Rows from block 2 of a small sound classifier, named by matrix and row number. Rows with one number belong to one neuron. Each number is 50 + 12 x the weight over its row's rms, rounded and kept within 0 to 99. All counts start at 0. After the name is the row's rms in percent of the matrix's.
Before each neuron's rows are labels from the 100 clips, of 14976, where the neuron reaches its highest value: "responds to" is what is common among them. Only what is clearly more common there than usual is listed. The data: synthesised imitations of 52 everyday sounds, one a clip.
# fc1: MLP up (model.blocks.2.mlp.fc1.weight, 1536x384), inputs 256-383
# fc2: MLP down (model.blocks.2.mlp.fc2.weight, 384x1536, transposed), outputs 256-383

responds to: nature; stream
fc1.10 046:63 20 54 48 63 63 64 45 54 48 58 38 24 56 61 40 55 64 63 47 46 25 61 34 54 42 51 82 47 27 45 44 45 50 39 64 77 46 49 51 24 79 55 46 50 48 56 42 32 05 73 50 46 49 63 59 49 43 36 69 54 45 35 81 52 64 60 32 47 37 36 45 62 57 46 53 59 26 63 31 34 51 46 51 48 64 44 45 71 45 63 37 59 56 51 46 46 64 25 39 37 53 55 63 48 54 45 36 50 59 53 33 45 78 51 41 70 51 59 39 39 44 47 45 50 43 45 53
fc2.10 045:65 45 56 59 33 46 44 32 62 65 50 30 58 72 57 44 44 52 40 40 59 57 53 48 47 46 73 54 53 69 75 47 42 61 65 58 49 63 53 53 43 68 51 57 53 78 39 44 49 67 26 69 49 43 52 25 60 51 48 38 55 44 39 61 35 59 74 60 58 57 62 62 60 56 50 50 44 60 63 14 54 47 12 55 78 25 58 48 59 46 43 65 48 38 47 30 53 38 59 61 49 41 13 55 42 52 50 43 57 50 62 44 56 36 51 56 66 61 59 66 64 39 41 47 45 52 61 35

responds to: nature; stream
fc1.573 058:48 71 65 37 35 58 33 44 49 64 29 51 80 33 40 44 48 36 39 65 42 64 31 34 45 39 74 55 47 37 47 60 28 30 69 52 34 39 43 31 46 71 36 46 56 62 46 68 65 68 48 56 40 56 49 45 54 45 66 49 62 65 23 48 43 47 60 59 70 21 70 58 63 75 69 54 67 48 49 71 54 42 43 36 50 36 61 67 47 54 53 45 28 38 45 33 45 62 26 45 39 51 46 58 57 53 45 33 47 57 68 70 44 53 58 61 40 61 67 54 38 52 50 49 65 66 67 60
fc2.573 050:49 75 60 53 47 35 50 48 60 54 46 35 51 50 68 57 59 59 73 55 76 51 31 59 64 25 24 31 54 53 54 57 64 50 35 41 50 65 46 63 59 70 40 50 43 43 34 29 73 54 55 41 59 51 75 33 38 35 49 42 54 43 78 46 34 59 43 42 40 46 47 61 49 54 32 51 37 29 35 24 30 41 75 32 46 59 47 41 59 58 60 50 46 40 55 48 64 60 51 60 58 47 46 44 32 67 51 75 36 45 46 50 56 50 57 49 34 35 48 65 53 43 51 41 45 64 50 61

responds to: reverberation; text has "reverberant"; coughing; people
fc1.759 105:47 44 30 50 37 52 57 55 73 62 52 61 56 49 57 34 44 32 67 58 47 42 33 37 43 61 55 61 64 54 52 58 52 53 50 73 64 45 46 45 54 38 52 67 52 64 66 65 69 75 50 43 47 19 50 62 48 66 39 48 51 37 48 40 38 49 72 39 54 37 46 46 67 68 46 43 58 62 49 58 54 19 33 35 46 65 44 44 57 53 71 39 50 53 48 59 40 66 54 73 40 69 45 51 53 37 46 57 86 44 60 37 52 52 39 49 74 45 37 69 47 48 47 45 54 39 46 44
fc2.759 109:51 68 54 62 51 47 55 30 54 75 36 53 39 47 56 56 43 44 30 14 50 34 57 52 39 31 60 59 49 36 38 56 46 29 37 51 53 30 44 47 49 51 71 55 30 49 50 35 54 71 76 56 59 45 57 55 53 57 54 31 28 58 36 41 42 43 68 35 48 47 55 48 51 55 47 49 29 39 23 35 45 52 38 56 40 55 70 31 52 52 54 46 50 66 40 44 57 39 67 59 55 55 29 38 52 55 45 40 40 39 48 77 50 53 58 27 46 44 68 58 58 66 63 39 59 44 36 64

responds to: crying baby; meowing
fc1.183 125:55 35 49 52 46 36 44 69 46 61 56 40 70 47 41 64 25 55 61 49 57 68 54 41 45 31 48 51 54 43 43 60 42 37 42 19 42 67 48 62 47 55 65 44 31 36 44 44 42 48 69 38 35 45 19 56 50 53 39 35 59 40 51 53 60 62 40 44 60 75 41 57 18 39 53 56 61 63 46 61 79 72 44 51 41 51 35 55 42 39 52 36 22 61 59 31 31 32 72 32 57 46 27 56 52 70 52 51 46 65 53 53 45 48 53 72 64 34 43 53 43 25 44 59 63 33 65 48
fc2.183 126:31 49 50 28 42 71 75 54 62 37 29 78 56 78 51 58 59 41 61 54 53 60 39 55 64 50 45 50 54 57 71 48 38 52 47 32 51 37 58 70 58 50 57 46 81 51 62 52 37 50 44 62 40 31 59 47 49 36 59 42 52 51 41 40 34 42 38 57 41 66 49 55 42 68 33 60 30 61 51 50 32 36 61 58 74 51 37 51 46 45 38 48 49 44 55 30 47 43 78 47 48 33 44 36 58 50 43 68 64 68 49 51 37 48 52 48 76 58 35 50 44 42 46 61 36 52 42 46

responds to: spray hiss; machines and effects
fc1.740 141:47 39 63 49 52 53 21 61 50 48 63 36 61 50 28 69 39 23 62 31 57 62 52 49 45 43 35 47 56 51 44 83 69 29 41 40 57 66 61 30 61 48 47 48 65 29 47 67 86 55 48 45 63 50 69 46 50 78 47 56 63 61 40 67 50 55 50 59 57 55 58 42 70 62 32 35 42 52 41 48 45 45 68 62 52 42 48 56 52 58 57 38 57 49 76 49 68 74 60 52 45 55 49 48 74 56 34 48 56 53 56 54 43 64 54 68 50 39 42 54 36 44 78 52 68 50 42 33
fc2.740 122:33 52 47 49 51 50 35 43 33 33 48 49 46 48 41 52 57 33 70 50 52 40 57 36 24 62 50 51 45 60 71 84 51 52 65 48 63 50 51 45 76 37 61 56 66 34 52 36 44 62 57 36 65 42 51 51 69 57 37 50 26 40 51 57 56 30 73 42 56 67 52 58 54 59 53 35 30 40 20 21 54 22 49 43 30 62 51 60 63 63 51 57 45 36 53 52 74 65 68 57 60 53 56 67 54 50 51 51 56 43 47 27 60 74 80 38 17 50 70 63 59 58 63 62 57 39 31 72

responds to: spray hiss; machines and effects
fc1.163 091:56 63 51 69 48 45 43 24 39 44 37 52 50 71 63 64 47 75 56 71 36 52 47 51 54 47 47 37 43 55 38 65 50 58 53 59 36 36 49 52 49 60 50 39 42 29 75 56 75 66 34 46 28 29 63 42 52 53 52 34 46 44 53 47 63 33 51 44 74 66 46 54 35 47 77 28 37 26 48 60 49 61 46 55 59 49 67 47 38 69 57 59 40 49 46 55 51 48 52 34 50 59 36 49 53 49 42 50 34 28 32 60 48 33 51 53 74 57 60 64 45 48 24 52 55 54 24 38
fc2.163 085:60 52 53 59 48 37 35 36 44 63 77 56 47 52 57 79 53 63 38 62 61 37 17 48 47 61 41 67 55 57 77 43 46 38 55 57 58 52 71 47 40 44 61 33 55 61 59 66 45 42 38 61 65 39 52 50 65 38 39 49 49 52 57 73 35 55 52 46 54 56 55 70 47 44 56 71 53 52 55 60 44 56 65 42 61 64 61 46 59 49 45 51 53 49 62 62 40 76 23 41 47 67 57 37 59 56 70 55 64 60 42 53 45 60 38 58 41 54 26 62 65 69 74 55 23 36 23 75

responds to: crying baby; people
fc1.534 092:59 58 40 62 53 53 51 51 41 65 58 50 50 45 49 37 35 59 80 53 32 57 46 56 42 50 52 35 65 28 54 21 34 67 50 41 72 56 46 60 57 37 27 53 50 63 38 65 36 55 50 41 22 22 56 40 54 41 39 52 71 49 44 63 64 28 82 50 41 58 38 47 59 48 36 47 67 55 66 46 58 60 57 57 66 59 48 75 70 52 62 45 43 41 47 43 53 26 48 35 50 50 70 59 51 62 40 41 48 42 46 45 41 51 27 56 44 52 37 63 43 68 47 70 41 51 45 59
fc2.534 096:50 43 78 65 54 56 47 68 36 56 52 68 57 60 42 35 62 59 71 56 28 64 59 46 40 59 48 38 28 48 55 38 48 45 44 58 54 48 58 42 65 66 50 60 39 56 39 54 67 46 41 36 39 56 42 21 36 53 48 39 46 57 40 52 76 36 61 43 47 48 27 53 37 61 63 39 71 60 57 55 54 58 63 47 63 64 51 49 40 47 52 72 71 47 48 34 57 52 43 55 62 51 49 50 56 42 27 56 50 48 56 46 47 64 29 31 47 42 55 41 63 51 43 54 49 58 41 78

responds to: nature; wind
fc1.276 105:44 32 60 32 59 49 45 56 78 57 35 68 54 43 56 43 54 63 28 45 55 46 36 40 60 33 55 25 45 45 59 53 42 59 56 43 55 45 47 23 39 76 30 39 67 62 53 42 37 50 59 39 72 37 38 40 61 47 25 53 87 31 65 66 29 50 62 59 59 48 78 32 60 45 80 34 38 75 41 38 61 44 56 65 28 58 34 40 37 50 35 58 54 64 72 48 59 51 69 44 48 36 44 35 44 44 67 37 42 50 25 33 61 57 44 34 41 66 51 46 78 51 47 42 46 60 59 53
fc2.276 106:64 44 56 41 39 36 40 40 51 49 59 54 43 45 65 54 45 63 44 33 46 49 35 43 61 42 39 56 48 50 44 37 46 54 34 55 59 64 53 39 58 46 41 45 55 80 48 31 47 43 62 48 25 59 55 54 38 46 70 65 35 66 46 38 43 67 47 47 53 68 44 45 81 47 47 64 40 48 58 28 45 52 69 46 46 52 56 36 47 57 34 43 73 38 49 58 43 63 60 57 45 25 50 54 65 60 46 55 49 85 60 63 57 39 64 56 55 25 48 63 35 55 52 65 50 63 42 40

responds to: spray hiss; machines and effects
fc1.122 072:35 62 54 54 54 53 47 62 27 61 61 53 42 52 49 49 63 52 57 46 40 50 50 53 44 42 33 54 58 61 56 41 46 27 59 41 62 48 37 38 30 51 63 70 37 49 56 48 57 24 39 58 51 41 31 50 58 74 58 43 76 53 47 55 45 53 49 38 56 51 49 41 44 65 60 48 47 40 58 53 50 44 42 32 17 57 47 55 72 53 48 36 34 38 81 58 57 49 41 37 43 41 58 54 44 49 67 44 37 51 50 58 55 42 65 48 58 57 39 49 58 37 58 50 19 40 27 42
fc2.122 072:40 37 32 58 50 28 63 41 61 42 65 36 68 45 50 64 44 29 55 55 42 45 53 55 45 46 45 59 44 68 52 51 65 46 64 43 52 61 89 64 44 51 49 65 70 58 43 55 45 47 44 65 49 29 23 59 66 28 35 63 51 34 49 52 49 60 26 35 62 59 63 50 63 44 37 40 61 66 62 47 51 39 68 47 63 33 48 59 53 26 35 77 54 55 52 34 35 66 74 54 50 56 63 46 64 37 47 64 45 61 38 46 47 68 46 60 42 37 61 42 34 53 60 46 61 34 57 62

responds to: nature; wind
fc1.601 123:51 62 52 70 44 14 61 41 73 31 29 63 42 57 23 51 48 54 60 40 60 32 58 39 53 45 53 34 63 57 46 49 72 46 52 56 51 36 44 23 65 63 36 57 64 40 58 47 54 32 41 61 51 40 40 61 43 35 37 65 48 46 54 46 63 29 50 40 51 50 48 47 57 71 72 59 67 46 36 59 48 78 68 52 36 67 44 56 36 36 55 49 40 52 45 66 71 48 48 27 51 38 67 34 53 59 66 58 47 39 40 35 32 51 87 64 49 47 60 54 67 54 59 38 44 52 30 68
fc2.601 128:53 43 69 57 42 68 51 35 53 67 66 46 63 31 39 44 55 55 40 48 40 33 46 69 49 54 33 63 46 61 38 67 47 54 32 45 64 66 60 51 44 61 29 35 56 56 48 55 51 63 57 51 39 34 66 33 54 76 53 32 45 87 46 47 51 58 58 74 53 63 36 39 57 32 36 38 50 33 47 39 54 32 64 55 38 44 36 40 42 70 51 67 26 55 60 39 41 71 37 35 50 50 58 40 42 77 29 66 64 71 40 35 49 49 58 51 49 67 63 61 56 60 43 69 66 51 26 55

responds to: signals; siren
fc1.700 098:73 32 42 45 26 26 61 47 40 63 62 54 33 55 36 40 38 77 46 49 33 33 52 43 61 55 40 46 65 53 62 36 40 66 24 32 34 59 41 69 41 48 52 47 60 45 78 48 50 41 39 41 61 66 44 56 63 57 34 75 55 45 44 57 33 59 46 46 59 57 42 55 54 65 45 59 44 29 38 33 50 42 57 17 44 64 49 60 32 62 38 51 27 61 47 54 43 33 46 55 65 36 58 46 59 47 42 39 60 66 53 53 78 60 53 56 50 65 54 44 45 56 34 53 42 59 51 55
fc2.700 091:43 58 55 35 55 78 48 61 49 34 39 39 41 57 53 52 62 34 57 38 50 62 32 54 43 48 55 54 58 48 44 50 54 53 50 47 52 47 65 23 49 35 50 51 64 46 26 62 45 47 69 57 38 65 59 54 49 55 37 33 42 42 63 39 58 41 39 39 50 53 46 40 26 46 52 58 30 60 77 54 49 62 53 71 40 23 66 34 67 38 64 44 55 61 51 75 56 68 61 44 57 62 42 61 20 62 56 40 38 38 47 39 45 63 23 34 56 43 69 51 46 42 51 37 54 53 35 78

responds to: nature; thunder
fc1.522 120:26 58 52 73 70 33 26 64 56 47 66 47 53 45 54 52 51 53 41 57 69 53 49 27 47 49 48 44 50 71 53 61 53 70 52 29 83 47 64 68 52 53 39 53 47 52 61 43 47 34 43 28 41 60 58 41 51 23 63 29 45 58 60 55 29 62 46 39 57 56 36 48 43 69 50 69 54 15 57 50 54 51 26 71 42 59 45 55 65 48 63 49 23 54 55 58 33 53 69 32 29 59 52 54 66 41 33 70 48 44 42 46 44 55 49 54 58 51 44 56 53 35 58 39 73 57 37 41
fc2.522 111:52 33 57 53 38 32 53 48 50 40 67 60 61 65 27 32 55 62 66 40 51 46 56 65 57 44 57 60 56 41 40 50 36 40 56 56 27 38 54 65 63 63 31 48 76 52 42 51 34 45 51 65 72 48 68 32 45 58 33 57 48 33 57 40 46 53 49 48 42 47 60 59 45 49 42 53 37 65 70 40 81 46 54 43 42 54 41 47 16 34 40 62 45 56 58 50 20 37 64 48 63 41 44 30 35 60 39 49 29 63 65 57 55 49 63 64 38 42 52 65 63 58 55 69 53 35 51 39

responds to: spray hiss; machines and effects
fc1.681 105:42 35 50 46 55 55 36 55 49 75 57 40 65 50 42 42 48 32 48 47 27 42 51 58 49 36 51 25 57 32 50 47 43 53 40 44 65 60 71 54 40 64 28 63 66 47 51 46 27 53 36 51 35 32 42 56 61 58 55 49 38 48 26 53 50 49 50 53 56 38 53 46 57 36 61 35 18 41 66 24 73 40 49 70 58 43 43 54 43 49 40 73 41 39 49 54 52 53 55 34 44 35 33 69 50 34 46 47 48 41 48 64 35 54 30 40 48 82 57 61 68 60 44 66 65 54 49 58
fc2.681 107:42 64 52 53 59 49 55 47 43 51 54 36 58 67 66 45 45 14 54 55 45 42 27 30 49 57 45 45 62 54 43 23 55 62 47 61 52 61 40 45 55 21 27 46 51 31 49 49 49 34 50 58 66 52 48 73 44 54 31 54 54 50 58 43 52 49 42 85 67 41 47 62 52 58 50 55 62 49 40 45 57 66 63 16 71 62 74 61 42 56 52 50 57 44 25 52 68 31 44 59 44 44 53 30 71 43 56 36 52 64 66 56 55 51 57 45 50 27 76 42 61 48 40 35 48 33 34 47

responds to: spray hiss; coin spinning
fc1.52 127:48 79 66 43 50 64 54 53 37 60 74 56 57 49 35 76 57 74 43 57 40 43 48 43 29 56 29 56 48 49 56 49 51 66 53 44 33 41 57 54 62 48 48 31 63 30 84 47 52 44 33 52 53 52 59 59 42 33 63 47 54 74 45 38 51 45 56 32 68 42 68 71 34 48 48 56 66 49 43 48 65 43 63 57 44 64 49 62 39 64 48 59 58 66 52 67 54 65 57 38 48 49 44 53 46 43 54 70 35 62 48 40 19 42 44 59 36 72 60 66 47 41 37 49 44 46 51 53
fc2.52 144:24 60 25 57 42 28 42 46 41 30 51 59 49 33 36 63 63 44 37 30 53 42 68 66 37 53 37 42 47 23 70 60 42 32 36 73 66 37 59 56 41 46 69 58 58 53 67 63 38 40 49 43 67 37 64 60 37 52 43 41 52 41 59 61 35 68 52 78 47 46 55 29 59 51 33 40 60 59 55 32 65 55 71 37 35 47 62 62 47 37 17 64 55 51 37 56 64 71 61 46 44 52 47 54 58 63 48 36 40 50 20 53 55 45 47 49 33 71 51 40 53 58 52 41 69 39 31 47

responds to: animals; crickets; coin spinning
fc1.347 073:66 32 53 17 46 52 58 42 54 59 49 41 52 55 68 41 68 36 45 57 56 35 60 45 55 52 70 52 38 45 33 43 42 56 59 55 72 36 56 27 63 62 57 60 39 45 39 47 61 65 44 53 48 43 21 54 62 65 47 64 62 61 58 38 35 51 51 48 48 38 44 44 66 55 71 70 60 77 38 54 72 56 37 42 48 41 55 33 29 45 51 39 49 47 50 47 53 39 31 55 61 31 50 70 48 63 60 38 54 67 57 44 57 34 54 37 50 41 53 71 72 32 34 50 60 44 60 53
fc2.347 079:58 53 56 44 61 51 45 45 46 31 54 34 50 53 44 57 55 51 55 53 45 65 46 77 46 54 49 54 50 35 52 33 70 44 54 44 46 38 60 69 66 48 62 49 58 53 49 62 70 49 54 48 35 63 41 31 23 62 69 53 52 43 62 64 56 43 31 52 38 39 44 57 34 42 54 54 59 74 46 49 71 44 35 53 54 56 51 45 63 49 78 50 24 60 64 61 28 59 69 59 29 67 49 48 44 69 42 58 39 53 49 64 51 54 49 41 30 53 28 67 56 54 55 35 37 54 33 52

responds to: signals
fc1.127 127:67 47 53 60 44 56 69 58 35 52 66 51 40 40 60 63 40 45 59 53 58 64 76 43 50 40 60 67 66 60 46 51 54 35 37 37 55 32 59 26 53 47 37 34 70 35 52 36 53 54 40 49 52 48 55 57 58 65 54 37 62 72 52 41 44 70 51 44 51 58 33 58 24 41 55 35 41 60 59 62 69 44 43 39 54 66 75 36 58 58 48 58 37 38 44 34 59 43 34 52 42 45 39 33 33 19 50 52 46 66 48 49 48 48 62 48 78 64 30 53 48 45 62 37 61 49 36 53
fc2.127 130:56 43 51 57 65 75 53 43 46 47 65 38 69 56 23 57 59 52 55 43 32 67 65 28 52 43 49 46 54 35 53 51 43 46 41 46 29 47 43 62 34 72 48 53 47 38 58 61 57 48 44 46 24 65 31 67 33 52 25 37 32 39 38 57 55 43 68 63 60 44 54 53 49 42 60 42 47 57 61 35 40 55 55 41 52 48 51 36 63 42 54 71 65 48 58 57 61 63 41 53 64 44 55 55 45 22 54 57 36 45 42 65 50 51 55 54 62 36 33 11 61 32 27 56 36 55 36 55

responds to: animals; crickets; speech
fc1.765 125:54 48 62 37 44 53 58 61 47 31 41 51 56 56 53 55 36 40 38 65 71 49 61 28 77 29 43 64 51 39 46 53 55 32 68 75 72 59 54 42 57 46 57 32 34 46 50 52 46 64 67 22 45 37 46 33 53 42 56 36 53 54 28 51 73 37 65 53 52 67 36 61 55 69 49 48 27 45 52 46 68 55 33 75 44 64 64 32 45 62 59 57 81 67 39 73 39 51 44 53 34 54 53 44 35 31 63 47 67 55 41 37 57 45 63 60 48 57 45 55 49 25 33 55 70 57 57 48
fc2.765 124:51 51 34 67 45 44 58 55 56 45 56 25 58 56 43 48 56 55 52 61 43 57 42 43 36 52 53 47 54 45 58 78 49 42 45 67 37 36 48 33 52 49 40 52 35 41 53 57 35 39 22 60 80 53 45 67 51 58 38 66 50 62 54 60 56 50 47 44 52 64 60 53 31 40 28 49 54 47 67 66 62 51 74 33 31 33 49 59 42 57 50 57 29 56 41 56 49 30 53 37 66 42 68 77 32 45 68 55 52 44 70 36 32 39 32 42 48 53 43 46 45 63 49 65 33 53 51 27

responds to: animals; doorbell
fc1.297 117:53 66 42 53 57 62 57 50 41 48 49 66 56 51 47 55 43 41 51 61 46 32 56 43 30 59 39 34 51 60 64 61 49 50 45 34 49 52 36 49 50 54 27 61 54 44 40 62 54 30 49 34 22 62 42 59 35 34 37 43 52 31 67 53 60 68 41 25 26 62 36 35 63 26 46 44 52 56 51 67 57 19 54 65 29 51 42 67 57 51 84 67 50 36 59 39 26 51 44 40 43 46 52 34 59 43 46 56 55 52 46 47 60 66 64 78 59 53 43 56 58 52 41 65 33 46 57 48
fc2.297 116:53 22 42 69 41 55 56 65 70 56 74 33 68 55 37 44 46 42 53 40 31 44 56 49 69 35 58 47 54 58 68 28 62 40 25 32 82 63 52 51 51 32 48 61 37 44 68 39 41 47 38 70 46 37 63 56 76 28 41 25 58 31 51 38 58 32 34 65 44 45 54 60 65 26 60 60 69 45 45 69 54 55 52 63 70 54 63 61 41 47 47 61 63 41 61 57 68 40 70 62 51 51 52 38 43 64 36 54 41 39 41 76 44 39 38 58 32 62 36 45 54 58 40 54 42 52 64 55

responds to: crying baby; people
fc1.255 123:63 44 48 58 41 48 61 59 42 59 45 51 56 44 36 76 66 47 63 45 66 48 50 51 56 49 72 50 55 30 47 62 37 51 62 59 53 48 54 54 36 46 68 28 38 70 47 60 57 85 67 60 56 64 31 48 48 47 56 44 50 48 48 39 60 31 57 70 30 52 44 56 29 71 41 69 37 45 35 59 56 50 73 50 16 73 58 42 64 48 68 43 53 71 50 52 38 39 43 38 58 40 53 58 52 46 48 43 43 42 52 52 28 60 51 50 58 36 37 47 58 54 42 45 45 41 45 26
fc2.255 118:32 60 43 45 42 48 57 42 54 42 58 66 57 49 35 44 48 44 51 40 60 31 42 33 54 60 49 48 40 76 59 47 49 68 55 50 42 70 44 33 47 68 58 54 58 62 42 46 55 48 58 38 40 58 60 33 34 52 25 62 62 29 65 48 57 44 56 37 61 58 58 69 56 47 40 67 45 63 60 54 59 52 33 32 38 59 43 56 62 59 36 65 53 62 56 31 58 58 51 27 73 68 47 55 67 30 53 53 47 36 50 62 39 35 51 37 77 52 27 10 60 53 33 40 52 37 79 54

responds to: spray hiss
fc1.403 085:62 52 33 26 57 60 44 37 30 62 46 52 42 36 56 48 40 53 66 48 58 53 34 51 41 51 46 41 34 50 49 62 36 53 54 54 31 58 36 60 48 45 64 27 42 75 60 49 65 55 31 46 43 41 51 53 56 45 41 65 47 27 71 64 36 50 54 46 73 51 50 71 39 43 63 50 33 67 45 64 49 43 48 52 78 47 63 64 68 88 46 54 42 53 51 67 52 11 62 84 62 55 35 40 44 38 45 43 44 30 64 53 53 34 37 41 44 43 60 49 42 32 55 44 56 52 35 62
fc2.403 080:60 53 32 32 72 50 56 47 22 38 69 60 58 59 35 53 45 60 51 63 45 56 45 55 54 53 50 58 53 59 58 68 83 58 41 50 36 40 46 59 59 53 47 75 57 27 45 68 76 67 44 30 44 71 40 53 56 54 51 38 45 49 59 59 65 42 25 43 41 70 56 40 57 60 67 49 56 48 48 36 45 69 41 33 50 57 44 53 46 28 40 52 39 48 51 55 31 35 39 50 55 57 53 31 40 39 45 62 66 40 46 37 40 41 55 45 48 57 69 46 87 58 66 42 60 49 36 63

responds to: spray hiss; machines and effects
fc1.156 128:62 47 49 49 76 39 43 47 36 19 49 50 54 65 38 50 52 44 49 40 36 55 42 42 45 42 37 53 53 71 48 62 37 50 41 52 52 54 66 43 42 32 41 45 45 54 62 58 68 41 51 45 29 43 56 52 49 61 67 61 65 67 25 50 38 67 66 63 47 40 72 49 35 55 44 44 54 48 43 64 62 40 32 58 43 41 43 73 47 41 58 68 70 56 41 49 47 53 52 23 32 51 56 51 52 70 42 69 29 44 64 44 36 58 50 66 66 67 56 69 55 59 35 41 54 56 41 42
fc2.156 132:51 43 53 62 58 55 50 71 46 56 45 59 60 35 41 51 58 55 57 67 75 49 50 51 65 47 41 51 49 53 50 59 58 54 43 60 54 66 61 51 58 56 52 63 64 61 56 81 42 47 47 37 55 42 40 30 41 44 50 77 28 79 64 65 42 34 76 67 64 48 75 42 34 65 45 33 59 43 47 39 62 53 64 51 51 46 59 73 67 87 40 51 44 58 57 32 64 62 51 56 60 41 53 68 43 45 50 53 77 64 55 44 44 48 38 46 53 60 63 60 63 63 58 43 51 55 57 62

responds to: reverberation; text has "reverberant"; signals; siren
fc1.69 096:60 48 54 32 55 56 77 48 41 60 31 41 57 50 48 44 50 57 67 46 50 38 42 57 47 39 55 24 48 42 52 34 39 39 41 42 30 56 35 27 39 53 35 27 73 59 30 48 20 59 29 27 50 59 39 46 52 64 50 71 40 62 37 48 74 27 44 39 43 59 31 22 59 77 39 56 47 57 53 35 33 50 29 63 59 65 46 66 35 40 54 53 56 59 52 36 58 28 54 51 20 56 31 46 41 68 32 43 61 54 36 63 32 73 61 42 50 25 60 55 26 54 60 38 59 62 50 31
fc2.69 103:63 47 66 53 58 59 38 46 55 56 48 57 46 42 44 41 44 64 38 55 80 67 42 52 49 34 53 35 42 51 47 66 59 35 39 50 61 86 42 43 45 37 43 29 47 52 49 49 40 58 39 45 53 61 34 19 45 45 49 81 39 53 37 75 46 44 83 57 42 57 65 49 27 46 55 59 51 53 40 63 70 49 58 68 50 66 45 53 68 24 41 57 55 51 39 60 39 68 43 40 63 53 41 47 62 47 47 43 66 40 45 44 66 47 57 30 42 65 67 26 64 75 52 24 78 48 64 61

responds to: signals; siren
fc1.651 087:19 41 54 50 45 50 63 39 75 62 34 72 46 36 58 51 58 62 52 42 43 46 40 25 33 55 53 32 34 58 49 34 43 48 34 66 63 87 28 45 46 62 65 50 50 50 52 58 53 41 49 35 34 51 28 74 57 40 50 61 46 31 42 61 62 46 44 67 47 58 48 41 53 63 27 78 62 29 44 36 64 27 62 35 55 38 40 63 55 43 56 51 52 40 73 47 50 59 62 51 46 48 59 58 78 53 54 37 60 42 47 55 63 59 63 33 51 60 57 33 38 56 30 37 39 55 48 56
fc2.651 085:68 50 80 55 49 44 48 66 66 67 44 51 55 62 41 53 43 29 61 59 38 58 49 41 57 27 66 27 60 55 63 55 37 39 53 24 43 40 45 53 44 64 43 69 34 54 62 69 42 44 34 55 56 39 43 29 53 55 42 38 58 39 38 49 42 54 70 50 45 59 38 67 52 38 53 43 75 62 46 55 90 54 73 62 44 60 47 44 54 64 25 64 38 42 53 61 44 35 61 74 55 63 26 54 40 31 46 40 54 52 38 51 30 47 31 75 40 35 57 60 47 49 66 51 67 42 71 58

responds to: signals; beeping
fc1.742 127:63 51 38 48 63 40 53 71 43 52 41 63 71 46 59 43 37 66 45 52 52 45 56 41 44 58 58 49 55 25 52 65 45 40 54 49 49 51 68 58 63 59 53 60 46 49 58 43 30 67 41 45 52 31 56 58 42 53 31 26 51 40 48 56 43 50 74 64 70 57 48 53 37 63 56 45 71 67 45 55 44 51 17 44 44 56 50 44 33 52 52 39 54 56 45 61 43 52 32 58 64 68 31 53 42 51 45 43 42 68 28 42 63 38 38 54 50 66 82 46 61 47 56 45 54 52 50 49
fc2.742 126:39 41 73 90 31 65 57 34 49 39 51 49 55 53 66 70 36 63 36 62 56 56 52 58 41 32 27 48 35 42 48 67 52 49 51 38 48 39 72 47 42 71 70 66 58 57 61 45 53 68 59 48 61 61 54 49 46 45 70 42 58 61 67 39 46 59 71 45 49 51 42 65 38 48 47 51 34 62 40 19 37 58 64 30 69 47 41 43 59 59 44 56 69 69 43 58 40 46 71 61 57 64 48 50 51 48 43 46 62 46 37 59 25 63 62 52 48 63 47 49 62 61 47 43 58 34 60 49

responds to: animals; howling
fc1.275 046:46 42 37 51 36 44 66 43 40 36 49 63 73 50 48 70 42 55 28 62 50 35 51 49 73 53 53 58 62 44 47 40 79 75 42 46 59 56 57 40 52 47 50 48 53 51 77 78 64 52 67 35 58 52 40 59 60 54 52 82 24 52 62 45 61 48 56 42 56 45 47 44 52 76 63 59 51 48 55 53 47 54 29 54 55 58 49 71 34 61 71 39 37 36 55 32 65 48 55 48 72 57 51 77 53 16 54 55 35 59 57 46 34 81 46 45 54 48 52 49 38 34 51 52 44 43 46 67
fc2.275 043:69 78 45 61 47 49 60 67 49 48 48 46 43 45 51 35 34 61 74 55 41 54 52 25 55 56 60 34 41 55 60 46 17 42 38 62 38 47 64 61 30 51 31 74 35 53 55 65 49 50 66 68 48 15 43 37 48 46 66 49 51 56 40 74 39 51 64 73 34 51 53 59 58 26 38 48 68 49 54 50 44 67 24 50 35 64 63 42 53 23 63 68 69 46 54 52 48 50 51 51 39 62 50 57 52 62 59 27 45 05 56 51 55 62 62 48 46 60 44 32 60 61 35 54 46 49 79 48